A small image classifier, trained from scratch: 195000 training examples.
Rows from block 3 of a small image classifier, named by matrix and row number. Rows with one number belong to one channel. Each number is 128 + 24 x the weight over its row's rms, rounded and kept within 0 to 255. All counts start at 0. Numbers have three digits each. After the name is the row's rms in percent of the matrix's.
After each channel's rows are labels from the 100 images, of 14976, where the channel reaches its highest value: "responds to" is what is common among them; "colour at peak" is the nearest of a few named colours to the mean colour under the peak. Only what is clearly more common there than usual is listed. The data: scattered letters and digits in many colours.
# convs0: expand 5x5 conv (model.blocks.3.convs.0.weight, 480x80x5x5, each kernel summed), inputs 0-79
# convs1: project pointwise conv (model.blocks.3.convs.1.weight, 80x480x1x1, transposed), outputs 0-79

convs0.479 075:118116125086131147140149156171129136114186118129130119111120162091155169169136122128104095152138135128110167119140096113114089138104126143105132118119123090142149134182114121105123093120151161151138160155062087158112132126129137119085114121
convs1.479 100:134144133129168158085107124129146129182111134119147132127089143122113114077104145152130129159159164148155146122117149113147133093130146144137147095142091144134134125153105162125141143111095104107124172124138085082173065113107118112145105150
responds to: the character L; count: six; the character I
colour at peak: grey; brown

convs0.282 071:145127148105132122146126156161147104148107143100168170137140148105120131087108099124112088152131123165065100114123103110121146131128144152133123173145137150075162128140079134144143090160130148123157107103155100148155102112118156131165107108
convs1.282 049:112129153164096136089125112071148160127165114099113116113130102138111120168144151097140109147103110147170132132117171107121148119172146123112140118135086138127091136106166151143131153152146120055147132156088101130093142130138112144112106121
responds to: blue; brown
colour at peak: white

convs0.444 100:142107119140151140131138137162146132156138121088162157120125176119076094145145105110108130117134134147123132093123146134124085119126107100115144159158106151085154125106099106124154094132166132152139097123150096133138116091162198101086137108
convs1.444 106:132109094106146133105109093154116080120126123177096117116103120129123145113105135139129165122173113127155150158110107116130186125143142131114109116139138124174140123113123096137123118148077100131092183125192171150150131134118117150105119162
responds to: count: one
colour at peak: white

convs0.181 095:134133128143140175096129146102160131114106163111063116144145127144160090152150149129126168114122124127147115090144097153133109063150151117101086106142117094133101112180154124140144110113117128138142115168125147119128118148134093162080133123
convs1.181 103:136141165122119095130180103138087130130130103179143120132092109102139163118090076139104128104117097125126154156114139153109138136146112107156165131123120140123144161117134098107076105163160106101148129118106149131154146136150150097146188135
responds to: orange
colour at peak: black

convs0.365 077:080148137139151097131136155107128116167161140118135141106110144130105154110154085115100155143184143098122096129113112132105161148128126135163108111115124107140143126119094173134122085143094118102147148126154120118117137209158124106153090115
convs1.365 083:138120166135129135111154112104109139139109141126131118162123132135122104154106168179124077108075101130082164156170165118188120115129156109091152170090130120110101147148100121153113134140129156147163098127090133117109109128129131108122137139
responds to: blue
colour at peak: white

convs0.174 085:141122122132131122091103126157135104137184119110167132105097097106126119132161155107134115153113111133153148087146125139143105165121182161115126155054127154127108112137121129126086092092137154143072101118109138153144166146123137123144153131
convs1.174 097:096123157118120126156135153144157152116086100188125157144074105161141145100159127109156098117129134150107143136118127080132143159123141122112109075128158112155125079092140139123118138163117095102114119104130142142152153117139103173114141160
responds to: brown; blue; purple; black
colour at peak: white

convs0.200 087:111094145153125140148147131126122155089169121156118183122107140115123125113118186120151135111120145128103145107107106163129112129135107093145099134122116177100138142147161182118146110185113077102148101123114119129130133108099113175123101097
convs1.200 119:151126143112147167142098083122133097123127108148155135147137110114111127131141080162130116115089141094167127105133107154143090086111123142123132142132150055173126132083119136140112135127134139155115161172142112127162158141117131093108181132
responds to: blue; brown; black
colour at peak: grey

convs0.298 079:138142123116121127141155172138124131107180149116116181128099128123149137108131101113138076159115139151088123119112150122115166138088137118148159154053139131141125131147125140151113051158121112134107149120116132128127115143129133064108140130
convs1.298 086:096097146117130141138093082124168148156127110134130114142126139127129123136141116108107105100139066155131164129145164106161166147160073148150102113142098136135112128110135108133102162129129144098137104123145103135093192114128138141108103185
responds to: blue
colour at peak: white

convs0.366 087:146118178160137170126117153088118140101138127143130108133154134107136080144087186099137119111122129151165097130109142138182122145121122136161108143161142114131114105147115158089142150144109124093109120129119123151176138115090098096079136115
convs1.366 061:116119107121101122149147124117135124153110112151103097158104129091115119103166084153162107132124144121158198138145155127114164109169105113134168082095142111111119152132163120118077106168129129152143152068125135136150113130144146142121114117
responds to: count: one
colour at peak: white

convs0.172 129:087117092079144113122098134133149114179158121129154137131115131114179140132148141141129153138137122139121087110151160087088144197116137158120114105061132133145123115158138138165124092104104138134143131103107129133093135137130126101174129135
convs1.172 105:128125097158139173129140129121086133107124117097136145101142135168135112159138069113113132103116135154126132083149096121144123128146118130120114152119214105111146103118086157089159142119143136119137123107127198127129140161125127167134125110
responds to: count: six; black; blue; brown
colour at peak: white

convs0.401 124:091100111090135103133145167120151130129111133132091076091161126138166145112148156122132097112153131123162135142165081106146149134157149173150116116165092152146129119158137134146126142101108133135138140166107096143110109088101114152119073131
convs1.401 146:150102158148148120138121115151174111126128131157120142156089140104151087136123140133113127162127137131095128123160152144100102146152117115086165165126144094130128130162098121105143089095103106113111126135130146122081165176132084076147165105
responds to: white; pink
colour at peak: brown

convs0.209 073:119141102154096150174104101140117145156118109147099126127130098127128128131094121149119113129115112116143118128140148134124142140180073132096152126172151107125126129099049161138177179107149099165143130140134129101102157124127142133153089111
convs1.209 083:094165107113131099116135116121169089148190133125154086063107099116135149144130128155136133143172116110124169136164088108091160104124132128166138122132066145146128150135146115128095121155125084132121115122143151142147121131096141131134112118
responds to: blue; brown; count: five; count: six
colour at peak: grey

convs0.159 079:119088091137166113130133091133157132111126108186081105119158117126079113137134162108137123133153138101162136135121141118202131122117096119162149104136133098109094128162136108137151133149097153126141109143158116125121175146119113102080118142
convs1.159 090:110128166125098126157120140150132139140086135111118171134134095160139120120105113130108094120105128168098115147115097108147124098138169106125096077140109133113129174098146129137116153149128140168171138100127127169102111138153159182100079136
responds to: count: one
colour at peak: white

convs0.333 059:147145141137104080097145149112099115113115117096109177117122137127128105121103108092145141145123132146109136110145120160094138172189113101107147122161119182103159103143120158142126143132131078113172130097181119109126111154128143144149097117
convs1.333 046:144130143106156132123125136135136147136127121128137082112165127139137138085164169154144160129136133126128115158105130138125107057100130126135160130106098161175118143130149122125155118105111152120121103173067112110128165090108098072130153100
responds to: black; brown; blue
colour at peak: white

convs0.465 120:089145118109112144128118174145091081174124140116121110127148101144166125133146096164126118145144136112106111096118153121089132162141126154135109120060164120126099143121081142134132128116121172124114113103131183138103125148185151129151135129
convs1.465 152:115119127182108116134079147103168130112090133137084180103127150148139117149133124069087120113126115109110093151156142111135189173136134161098089149174124126137146113116122118148127166101139170137141144115127132132129135108150122127113142133
responds to: black
colour at peak: white

convs0.447 089:152114167140133090118158124088115133126094133127131106127121074134145121095123141105162126106117114119132171156104145128117143137139124140157125142185172103141110095160156143146083107128138108075119102106147126105152118154141134155097107191
convs1.447 080:072144101144115108121160131133143115095181139140123121099153134111118160141156144152088122152132109100142153128158142083099139087145130137161153162129076132151107164105127136110119102125160098142146107158112101123110150112109086115166162113
responds to: black; blue; count: six; purple
colour at peak: white

convs0.231 099:136113133116129125156137130158117143109116125153189156135107137095091125158130127108133100101136123131136109078123103115123118126118125126084105141199085170101129142164142130105154100176123127123118120157143110164131116153138170126106066123
convs1.231 080:170091136157100125101165131140098080140137162153117086142142078128125146140068137123112141119083136144088140145140155130117152097120109118128149145092183132149124128151160130110109129104125107120159108100183149141110119148114162115123137122
responds to: count: one
colour at peak: white

convs0.156 090:149121111147120126066158151137124105125128092163096168130173115120102117136135119137150140109141119166138127131157138110130149180147099132127130146142125169125107151083132149143061144131095126116162126094153155141127097111093130074110148135
convs1.156 112:134095136144098139155123097125149123127122134120161097128095158089149129135194157131180147108127117117121100190140119142112156089120150129140123110109089134110157128132131131109153135103166121119144141138119107164105122079126127135130052141
responds to: blue
colour at peak: white

convs0.346 088:136156142136133142052141125113123116153120129174117124149153136131139119129112169139119126111103123104076091087128131123123151133113149087183093110075146093135156147115151123114102102143119172117112177133144155139144116141151097146134153108
convs1.346 088:110082176115110099162137161111145123122101126060140096149114157120148134139145090132112145130127113157117152161089109149144135132152102180113125123136137156127144146154141110134162176127135119166138092087133127114109102132110170116154093123
responds to: blue; brown; purple; black
colour at peak: white

convs0.246 109:117152076129179121105154136143141152123107129162119115126137119070128091158186182123131119112101132120184114133133121098154168105113125146104119172131109135134097111124148120123114137152100118118124128134098138158181152090107112132101135138
convs1.246 123:108122126154102114161120104109115097150131148137156095118087078144128104148143101159131112177138143095138119130140136098088087141171118089116112166114156131116162106156128141122174105139086119165123118165131101141161116139143145140161157148
responds to: green; count: six
colour at peak: grey

convs0.411 085:101145048142148151179100095151111148179178132162123134124118145139127146138135118149118124094117128122152100157125165114134095131097135112108128153093137104111107125133123164138144105119115121155084132172108136162102105137112139084146128140
convs1.411 063:130105119135136111083138091086079159139121144121130132073132119160099118101161169162107130117132115150099150115128122090101191164148145151150089163114137130123122152116116143139121111137138143144152128113149086143085152146124112136097150091
responds to: count: one
colour at peak: black

convs0.316 120:095152117161144160096168107127143094120146168104125187127146170128110106143106130132157106110152147123132130097134133110139111163109112114082128106090160137127104120169114160120129142148117120087120098121130159130100119155175129100081109160
convs1.316 127:120107126093088100143145133158092109171088101138171117151085126116122148100117104080116134152119104130142146139146104139113145109128176147152131115114128112084147151133132130168121113166149145155116140123158118066159165106109136106154143104
responds to: white; yellow
colour at peak: black

convs0.475 125:148123110142153124099097170135116139115156136117159183088128120146088138110122154131134127137121121154141116079097094122144149150130123137124120121107141162101103133136082114158178093096143117154083126146107129103113153154189165142135103106
convs1.475 155:130108137126106124139132172112184113100099075131123118122124098138170120136121118126147153110134143123133124182141152118100131119096144151091121070150146105149089123073151145099114159180091133123124119115135117151141121137127110155114182134
responds to: count: six; purple; brown; blue
colour at peak: white

convs0.134 087:145120113126082148107107118174155126127112094126146123146151094146150126116115073150137135136171128131128145098124142148123119156138074124122129134095169131119086118126112103144147110113121145116142063147112142107143188182164109114122163119
convs1.134 082:071151112095146100129101170152124147128125156139138112151162162116150133110150110127144115119152144063139126112128079120157144159113145131129136146129125127103138112125143104184078140126136086138107173136138134120125104089097094174119145110
responds to: black; brown; purple
colour at peak: white

convs0.456 063:190106181126138158110136112128148155132154100138089169150119128107120146202122123119108136088094147142109137150163109126137081116126130125100155100171128129114148115080132134117162166090114128102150124105126127121119116135130105100098123132
convs1.456 050:135135098163125131154174109128094116148118124125165055100132115167126143126147156102165177160152129116125127116111124141100146130152114099134130160107103106130137172134152134106115096120084128146152139105097119148146157139108135089139070138
responds to: brown; blue
colour at peak: white

convs0.97 082:141104085103138081140128133171133098153116140153152145114116096148138147126148141169150105126151129120087149130128150099111152082117129154102121135129146068102126148105151054124118149124164137146126132148089119167087144138127126148157136145
convs1.97 086:148141128110102111097160094126140156121150123141113137142130112119105137141136126093080125192133126179164132126121157099147149147124113151141152192146115123142105148132121162151120147163115109072109150108102085094159087130108112142137108116
responds to: count: one
colour at peak: black

convs0.89 061:150123130138090145072123131146133120120144101137143130104092149136164099123115101102129134108131134086079141129133115133116132137160149152125153080148104154136131135124139121108117200102127097123122127170168111110135173139083158127187124154
convs1.89 064:140107131112156158134124126104157136102113144149121131151125126141123106145139126127131169159139120225162102151134118147112161091114103107121121126124128123129137129142119096112147099114124137134154144114104125081128122131213080088100146115
responds to: black
colour at peak: white